config.toml
encoder_arch = "vit"
model = "masked image model"
dataset = "made-up road signs on poles"
train_examples = 245000
image_size = 32
crop_scale_min = 1
horizontal_flip = false
method = "mae"
mask_ratio = 0.75
loss = "mse"
encoder_norm = "rmsnorm"
encoder_norm_position = "pre"
encoder_activation = "gelu"
encoder_head_dim = 16
encoder_fused_qkv = true
encoder_bias = "all"
encoder_qk_norm = false
encoder_parallel_block = false
encoder_moe = "soft"
encoder_num_experts = 32
encoder_moe_every = 1
encoder_expert_mlp_ratio = 1
encoder_slots_per_expert = 1
encoder_shared_expert = false
encoder_patch_size = [4, 4]
encoder_layers = 12
encoder_width = 128
encoder_positions = "learned"
decoder_width = 256
norm_pix_loss = true
decoder_layers = 3
residual_init = "zero_last"
optimizer = "muon"
muon_scale = "original"
learning_rate = 0.014
momentum = 0.95
nesterov = true
orthogonalizer = "newton_schulz_5"
adamw_lr_other_params = 0.0012
max_grad_norm = 1.0
adaptive_grad_clip = 0.02
ema_decay = 0.995
max_steps = 15900
batch_size = 384
epochs = 24.9
lr_schedule = "cosine"
final_lr_fraction = 0
warmup_steps = 790
weight_decay = 0.05
adamw_weight_decay_other_params = 0
Rows from block 2 of the encoder of a small masked image model, named by matrix and row number. Rows with one number within an expert belong to one neuron, the router's apart. Each number is 500 + 40 x the weight over its row's rms, rounded and kept within 0 to 999. All counts start at 0. Numbers have three digits each.
Before each expert's rows are labels from the 100 images, of 14848, where the router gives the expert most weight on average: "colour at peak" is the nearest of a few named colours to the mean colour under the peak. Only what is clearly more common there than usual is listed. The data: made-up road signs on poles. In brackets: how many of the 100.
# router: slot weights (encoder.blocks.2.mlp.router.weight, 32x128, trained with AdamW), inputs 0-127
# up: expert up (encoder.blocks.2.mlp.up, 32x128x128), inputs 0-127
# down: expert down (encoder.blocks.2.mlp.down, 32x128x128, transposed), outputs 0-127

# expert 15
colour at peak: black (67)
router.15:512482459431449463488535451488554461487515458515490528527538430539499426478458414512463474496459488479537467468511538505420493514508488553549528453516530556436481511487564539518513493581484528452433530514507506512463522514463551523531460432447568485517531520462443538590424535493567450550476538508550547569478506528487460418565557565496515508475504562540507525518532534465502546443510
up.0:487463528539543537547549498482400459452506388424477436560478486452546456484470588508475438534520581490511523491487492461455470539471520552497519555472511418497460534460546502550488568502482501572531471515554471579516475472533487483562516501524478547494525499472453539531516456474477442461505476501437485550535534486498478495521486478508473446494457407574570510483487506532477569463535
down.0:406473527413515453526470455530520505470538528573497450480541473521515462551550467433526507580522468496516584513519553501544459532494542473477571477519514480468482476452487524474488549460444523513520506527475469459494508422484494509575478515535589523438457503491453585482508527528515533521480494468554489543556519438483481395488500499491525544489555510516513440546445507525462418459594
up.1:544476585473550494539515540494488470506431489538508500456499509478506502454475505463586484463495475511485492513485509512579428542570471528511489517513517472519562559489499523547523538600572490538496493461489497515475480522516435455473462454488489361535460520437481506553522520529502478514563496671504532513552561486529493486497504501574495552496495501439498518537489483515440426510518
down.1:487518424474430526446450433573500529516541540456504477514531532506572474599523500497607557487498541497435490551500470519464509513449545521496508514489558512576524569548460520511490460469467511563460490543433547557443469500446505450493472491585537497482520478494516526489465524498564426481462468489483479456515509511457523544498478514534514551484480540547426468399503498426514466538551
up.2:440520463472566482489482512454525556555553518523498478448528484537552472501530523486502511485490530444484467474515468477504556531519576541472567566464425503495498510514490516446467411485531424520417458470418501467505432504488488527426466495434526452455510515467433556496479475456490488475505533501450500523435445442507479562543555510487518511541530510463445461517479507552488508448646
down.2:485520492553527489437445503545535542506447526516492543494524588550486525434480542470584459507503502459531475539480494512440484471461445506474443473513469479509512487490490476548475475510499448469585539506496541496531503521482470510559465513491508551581478473483570416518554386527440498519541467546567460472440502573454539458526589468471499538509572587471557458481518478468456468484465
up.3:499460483469516530428509509433503454522478519502552555531531601496456538470508437474504522465486494535475402514478428548444468472457504484532485448567477464469534501528509571497476415519542497551480513457518448573560513520519466509450536517533498487550504515575519490468475448504543425543564535474467531487511522478520521446543438441573523490560545548488564521554465555537490573490454
down.3:441417482538473517545416453513584476508461552487410476529484487488542451483511476545467497469504571471497543518517504447511483482504549462426505504482545557423515525530513503467532475420420494535576529576441459569456515501474601437484487451478542530509519528571538498479499531561467470451560564459454534518501502473514516541502497505517457445515487454530501555515509471519470485492435
up.4:452484419476490488508467532477548466425549495466512580531474477468478477497472518510502563500416407488431523583470451513470509549455589471582505483526469515494468502467460462502510538485516506508539585473486524435488557485455526522500501511460478502482451479473492520508530536486552551468490507446482471465601438463500500531497533437448550500533543500524460578498455490432386536488486
down.4:565528540485533434471507494520529510519530531553524481580488491536536460484486492444443507493534501499443472516543444513538438483502409453473498531554492434546498535523526519457484494559515492541504469451593489503440486508467530489579477564509450562476522465498488441443459510557476546523473435502501525536514443477538545520469491597553501450501470542564640555501534480503535493549512

# expert 18
colour at peak: black (100)
router.18:458530487489509535535477568511502497460447431556437570472476470460494450468527459558531485464463442472517442464550525477496520495513475551573435483547444450515483496498470529463478506567503472518492581476491506491503552542442501510441594465422522524530565518499492491490488551464507434476444479518479512612539567496489472445477502515531448465506554502556546485559545527476551570501576
up.0:464504552458559494580610518505478477569493562466518463519496466454483536548475462469498500529562437538512457526526523528511510554467505504567470540462509451502433529513535461511501572537440504481487561499510478431478544393475570473487520525482497417516488508529489447593445445536496551469528488569464516519491485542492537477463511512465486522575485456429443457471497420496452524505500
down.0:495447554495452471511468490536557460493510443551512481545429519505469518536484521524480507499474426465564447486506512521477532483410510428481509459586556470485565439419553474458573555504524463490574480578502561496554473465458485509515517479530504556486535528510568495516531431546557529574496518481486404565537501476560503547474493517498520516551556552459479437530503538473516544496527
up.1:610474501539472474395572476395510442443523514467545472498449417519601497568494553565457522471565516531521458554524449500482501481547492516450496548529480511518487528494503479529456507457448561493436509504461478550467501492493506541525490527450502440454482503465531536475521520513461490465469573488493461520482460529572472468552454531492458545536561484494468517491512545439553519432530
down.1:540436460464508470471549501397500522438519525480508509558480461530490491491475496436503451493509568470478458460463424533535547450502518495518471573551485472472458609492489565555423508357438502541498522462489525433485494507495577513478475518461445499451482518466440503527528477505469536491504502534498423464552465523492495509523460456482542570480488472516463412506491495484475579482518
up.2:569512505524483533527477480440523518495465507465511497460525503552431539476457536511504535548374511561504487433457489508512544621528524516543477426515519506503562460474495460500495448491569478518531487455566570551539546565463490425491558495510491523482464514520524538464502463473476501429555537456491480506539451479453513489435553471500453571476536539556541445467461534559500507563458
down.2:556507480526520539423611522527548515534445504471473436512512482591524481466535483468475514509512497429477486519503576537510472487514467506534467536405483545470382531486552538493458538628519427509521490478458517482430512514455520549544456494587460520568527486484468502437486507463485523559524455487453503498489536522477443491501502539479507458500465464530604511455489483502485475490483
up.3:571470544471485507533538455463448498490539481481485543529485479426518484535476514555486480550561520465514528453545565524463551512472522476431510478434487425574432460509521474514521558468461477563525464508494578492477464504501475555515440483500491523491511528481511561489495509497474526492509473464536552447487482474492518480570434484436568535530583530490467639421487487511395471448477
down.3:450517511501479451514514463484528514515505493494498498480437410461468481490524453487557437497532460499461473570507468559491414452478399546466468483428552508499562515509535441527454496451592531535504480535475417436558496541514504515518422535411542506513505555474445475558535473452474497509476537514509454565490526480521443535491491452538453599485486558506481449507526506467541551459479
up.4:541516556458431493565465459514528539497528548545553505533541545487488512524438505508468478563520464539510519510418468470464450489534454495511463450494536558512573559514478528517539462536547552554548496382495422530407533453529501512544505604536512508459436494491519543518534419452507519479529500463459545513486541534449507526472482483521527531466530474563482548509458476432450494535444
down.4:444532524504494477500527538580550497519473494547403539509512502562420455460497528559543553434553528550533518465543502522553574457494524465442542551564471466442478507487494528492466460524553446432531582544437519508548534447556470524509558536526529456552479531469560549478496503492475499512544535534499470472514495435504505476472572524533493469528502519541468476522491501544485402418550

# expert 5
colour at peak: black (66)
router.5:462548543509493550508468553455530468553453496556471542510454512448418558593512499499494387478429414464496491487519486478502451546543471528525509430480563454537472486452440567445492512546542496506407529477499489510492401502471534459516501424404541514501508524555478493475510494494480502506494494563464458479551541475574466426477518523511529524511510467489518499567502474472503506508561
up.0:540486483515508508522535488481528464491474517550448538499487544533480509488486511534508444486489561478461569491516481514474511457499471467510502605461491515442497550527505488519448465462499467527527430510478517527495462516462491563620512503424496514474580430523394544490481493493587537484489539429466495516497476441478566592500518514467482487527386464445532437478450408562468485519523
down.0:547555520554492485400475497498451550464470516428590450528523484478433561461499476492458507519482536489489458544454451566507474478423468470505467492579507508524496477549507523568402438543465497486551534522530480493506556524540553487388518534511509515514468525507522472498427457510453464457529519467499502529479439465430436568493416480494488467453526496520483444508518448484539491442477
up.1:513489417437493433481539479500522523499531517407528543497553488485571504571439529517517465452512454537460507465504523493479494470487498500485484397485568467425547539544523473519473500487547410532494518469509475500498473506434448509414477539592542514499484558437469559470482506574483460443518477496437491495487461532515466468593505548572566472497521483486565422502498526478510545490487
down.1:506479548559522505547473505497466496450530515445473426438491477464470574436553490578502524545447479528471490543474468519426490528567477517574509532591472542480488503508482482463554461507510523464510494460519442517496471506498479441490456454574383494511501422518462376529564461482472480502556481497540527515521469451490502495501416490442463506472461471474493442479440475541544463546486
up.2:524539473489474502500505502569479526479481511500593483503494476506497550536467477518518438484581491544488487604502552529525492491432471487440482551505521498464616517549519465496482440471452501544575494480500516546516481445512520537540516478612494527537476461475474450451484615518511490454496569547492533484486508536531509431592535572473446533455491478487489537443482504413474536484463
down.2:520549586469473517517472487526516477527493498470491531483502560578531471465434564483516591478505569598499503429459519543491424457496473435517541466534525525560496494492487478503434520471534524512503479468556426489477428532527496473553467503484547520538534469520547544448510470451518516549426542449487446503563483537507530514508479535514513386500464471506465509490536426556582456557490
up.3:528586534540580506494433471525498516512447459463546534457544485559513534484516543556483482480554472408469526509508472461466569465474509432539547533501476453529519476519529447482483478507427445540478566451503537471497445493468487474549516498483472479490582527519454549440451466525511471417526495455550509436472505449456539466570524518490535476536486466466424482453563419490497546580478
down.3:518420451501471462475506552547507462470505540534522503449540428507487436559414540550535479502485571502468540494471520524540424483459540507432489558451462517545551460468488503490513503465527506533515417568444472527529569514470508486452460505457498540531459502467531492494456563525426474484545570498422416566484490486497476510477464519567512520504580479452573573482516544536447486498500
up.4:508544536512541456545496474599480520488518483525492504480524520561556494505471510542505539507548559534481492483518558486489514469570497542528517472548530499521475545564543530517528440527525502529493462496455558582499546494498495549452527523519580542465467435523518545560499583563489467536503542370513470510473485520464470506459460493550422498482547380458478491483541467418431463531532
down.4:528498487457471505490533520508545554574428461443452495501471428454534504486533459467541443458491433494491491457568500577473560538472507524488528528533479446468502464507536471557544517476490485484487505543561515523447442433504519485553530456547498503494515474491470522490480458403458473552507547490441391463547412448514515545473551509483527476451387470560512497532496559556522534534471

# expert 17
colour at peak: green (87)
router.17:526501535529568536428587525529503518378510582498413517524466475553497474475585519512466439574436496510522472508572545473542516546473554451472557526454518510472407498498542557535514447554485529535499491472475467498448487560440524452529502511500449544508507499445507472526482517493499458547535497445445493460536491544551529521447539529484527489525484560506531519542483504457573458531455
up.0:529484520507456544558613562478476478474522477493539444436427510560493490437523520522455519433514509514534505480597512594407536493519505521492488513533531467536445439525594487471549503581437436470476505527509538532435511508490424502460472456512465510489462533477452522516533544462464528484480563522502557478520468514473544496583504458533503478597526483516554511523512511526481505553523
down.0:512528489463499487470524420518489507523479496524550516523510540392532517520533489544518455547369500492498521538545400508412473506544489506537533574382568528476506505454555511525431463513484486510487468513514497520495499562456499512507500508442547476518519554425485578473462480522453480523480520486612467517453455511460508545540502489522516513444509470558468501535439498421475474497536
up.1:520493479533558444565596448437504469543482521572470526513440504499488570556506515489563442542501506471459512502482546545461541462508529543502523428503388495492491494495524458525518441437492425485522509480517552567438477483524497430504520493610542520461519430536567514464491529445494428510466483490570493459463506497478514451530520464472551472474505518525423495548515541533488528439536
down.1:496444523487512433502496471577513505477511484426533517503555497472520549501520501475454436527450481568473477508525467574457572429552471563528487561521509436482454474492457473529561462493449552446506513464572448453534485441524443451545511541473452544514532419522566503507442518485478570471596514472462522443455469495417539517508468533548479448490525562512513473496457538530528457527501
up.2:430447523550505513499485477518512462522461522547466476371490496475507448489493591538470483527481497523514490510434538499485503520509482546475513599439549458461485524511509464489544528505538463418499486496582482480519580448466508420453504478498546421488531486508474616521483516515547504531526555489480525469478505483526511458557472489481445578457509497404489514449488540491489455603529
down.2:542501505538460513453512403545512520463506433490484464494467498428465570498514534454507548515464516479536492517502524460479508468521569447513413520476460586469486562555420564534511472484525458527518531536486493505452498513483533537528495528473485476465491513526422394510404510521440501464468553551487532493484498491471440541544543381515523444550504523567510458509495560577498530485534
up.3:577509475506441544509442535464549458511489496434568485475429476462441485532553497483465460545541464453508519475505496522427530515528439474485425550478444453508532497534507524426524514474484487502500563511455488494461468590471498475464485487417518497519549448519553513454544517419488424470425484447464485450542495523457528585480512524455524506547515459561513559540489510565458468473420
down.3:474531525496485462576499507574531496433543482482491531523518522500495530427538557539463486442425510501582515554531502481455555464565474514523484474468447503502491428496477410534491538435428403510473544482535519520531565503438570438500467522554500513492495547525475463582560430488467502486541514516533446490470550499537557459525481469512513538513486566505475508530473495455395495497438
up.4:521502432509451497528471418463509546524526455449539445522492457396446523566519552510525481492547473584486598546547484492470539459487476491507545427552498476496492459456516505473531477464514561526547492538531531519491507492392454523476528438519497483496459498463555481542519460462553508472487513468506487511500545463511481499540495399615535549488514460498539504503436404547492471476474
down.4:455488555499501461440474556535520578483495495468521542518589512536498504485510474555438494532548444473502577466442424544487542496560534502534455502462449460602537541500468521531506565450511526580513458516461451514485505545549542486517483590430524489520522572565490473543522499498546472533508465519495501515516501608525481441432494466529463537448519458513449466556461440513518494464490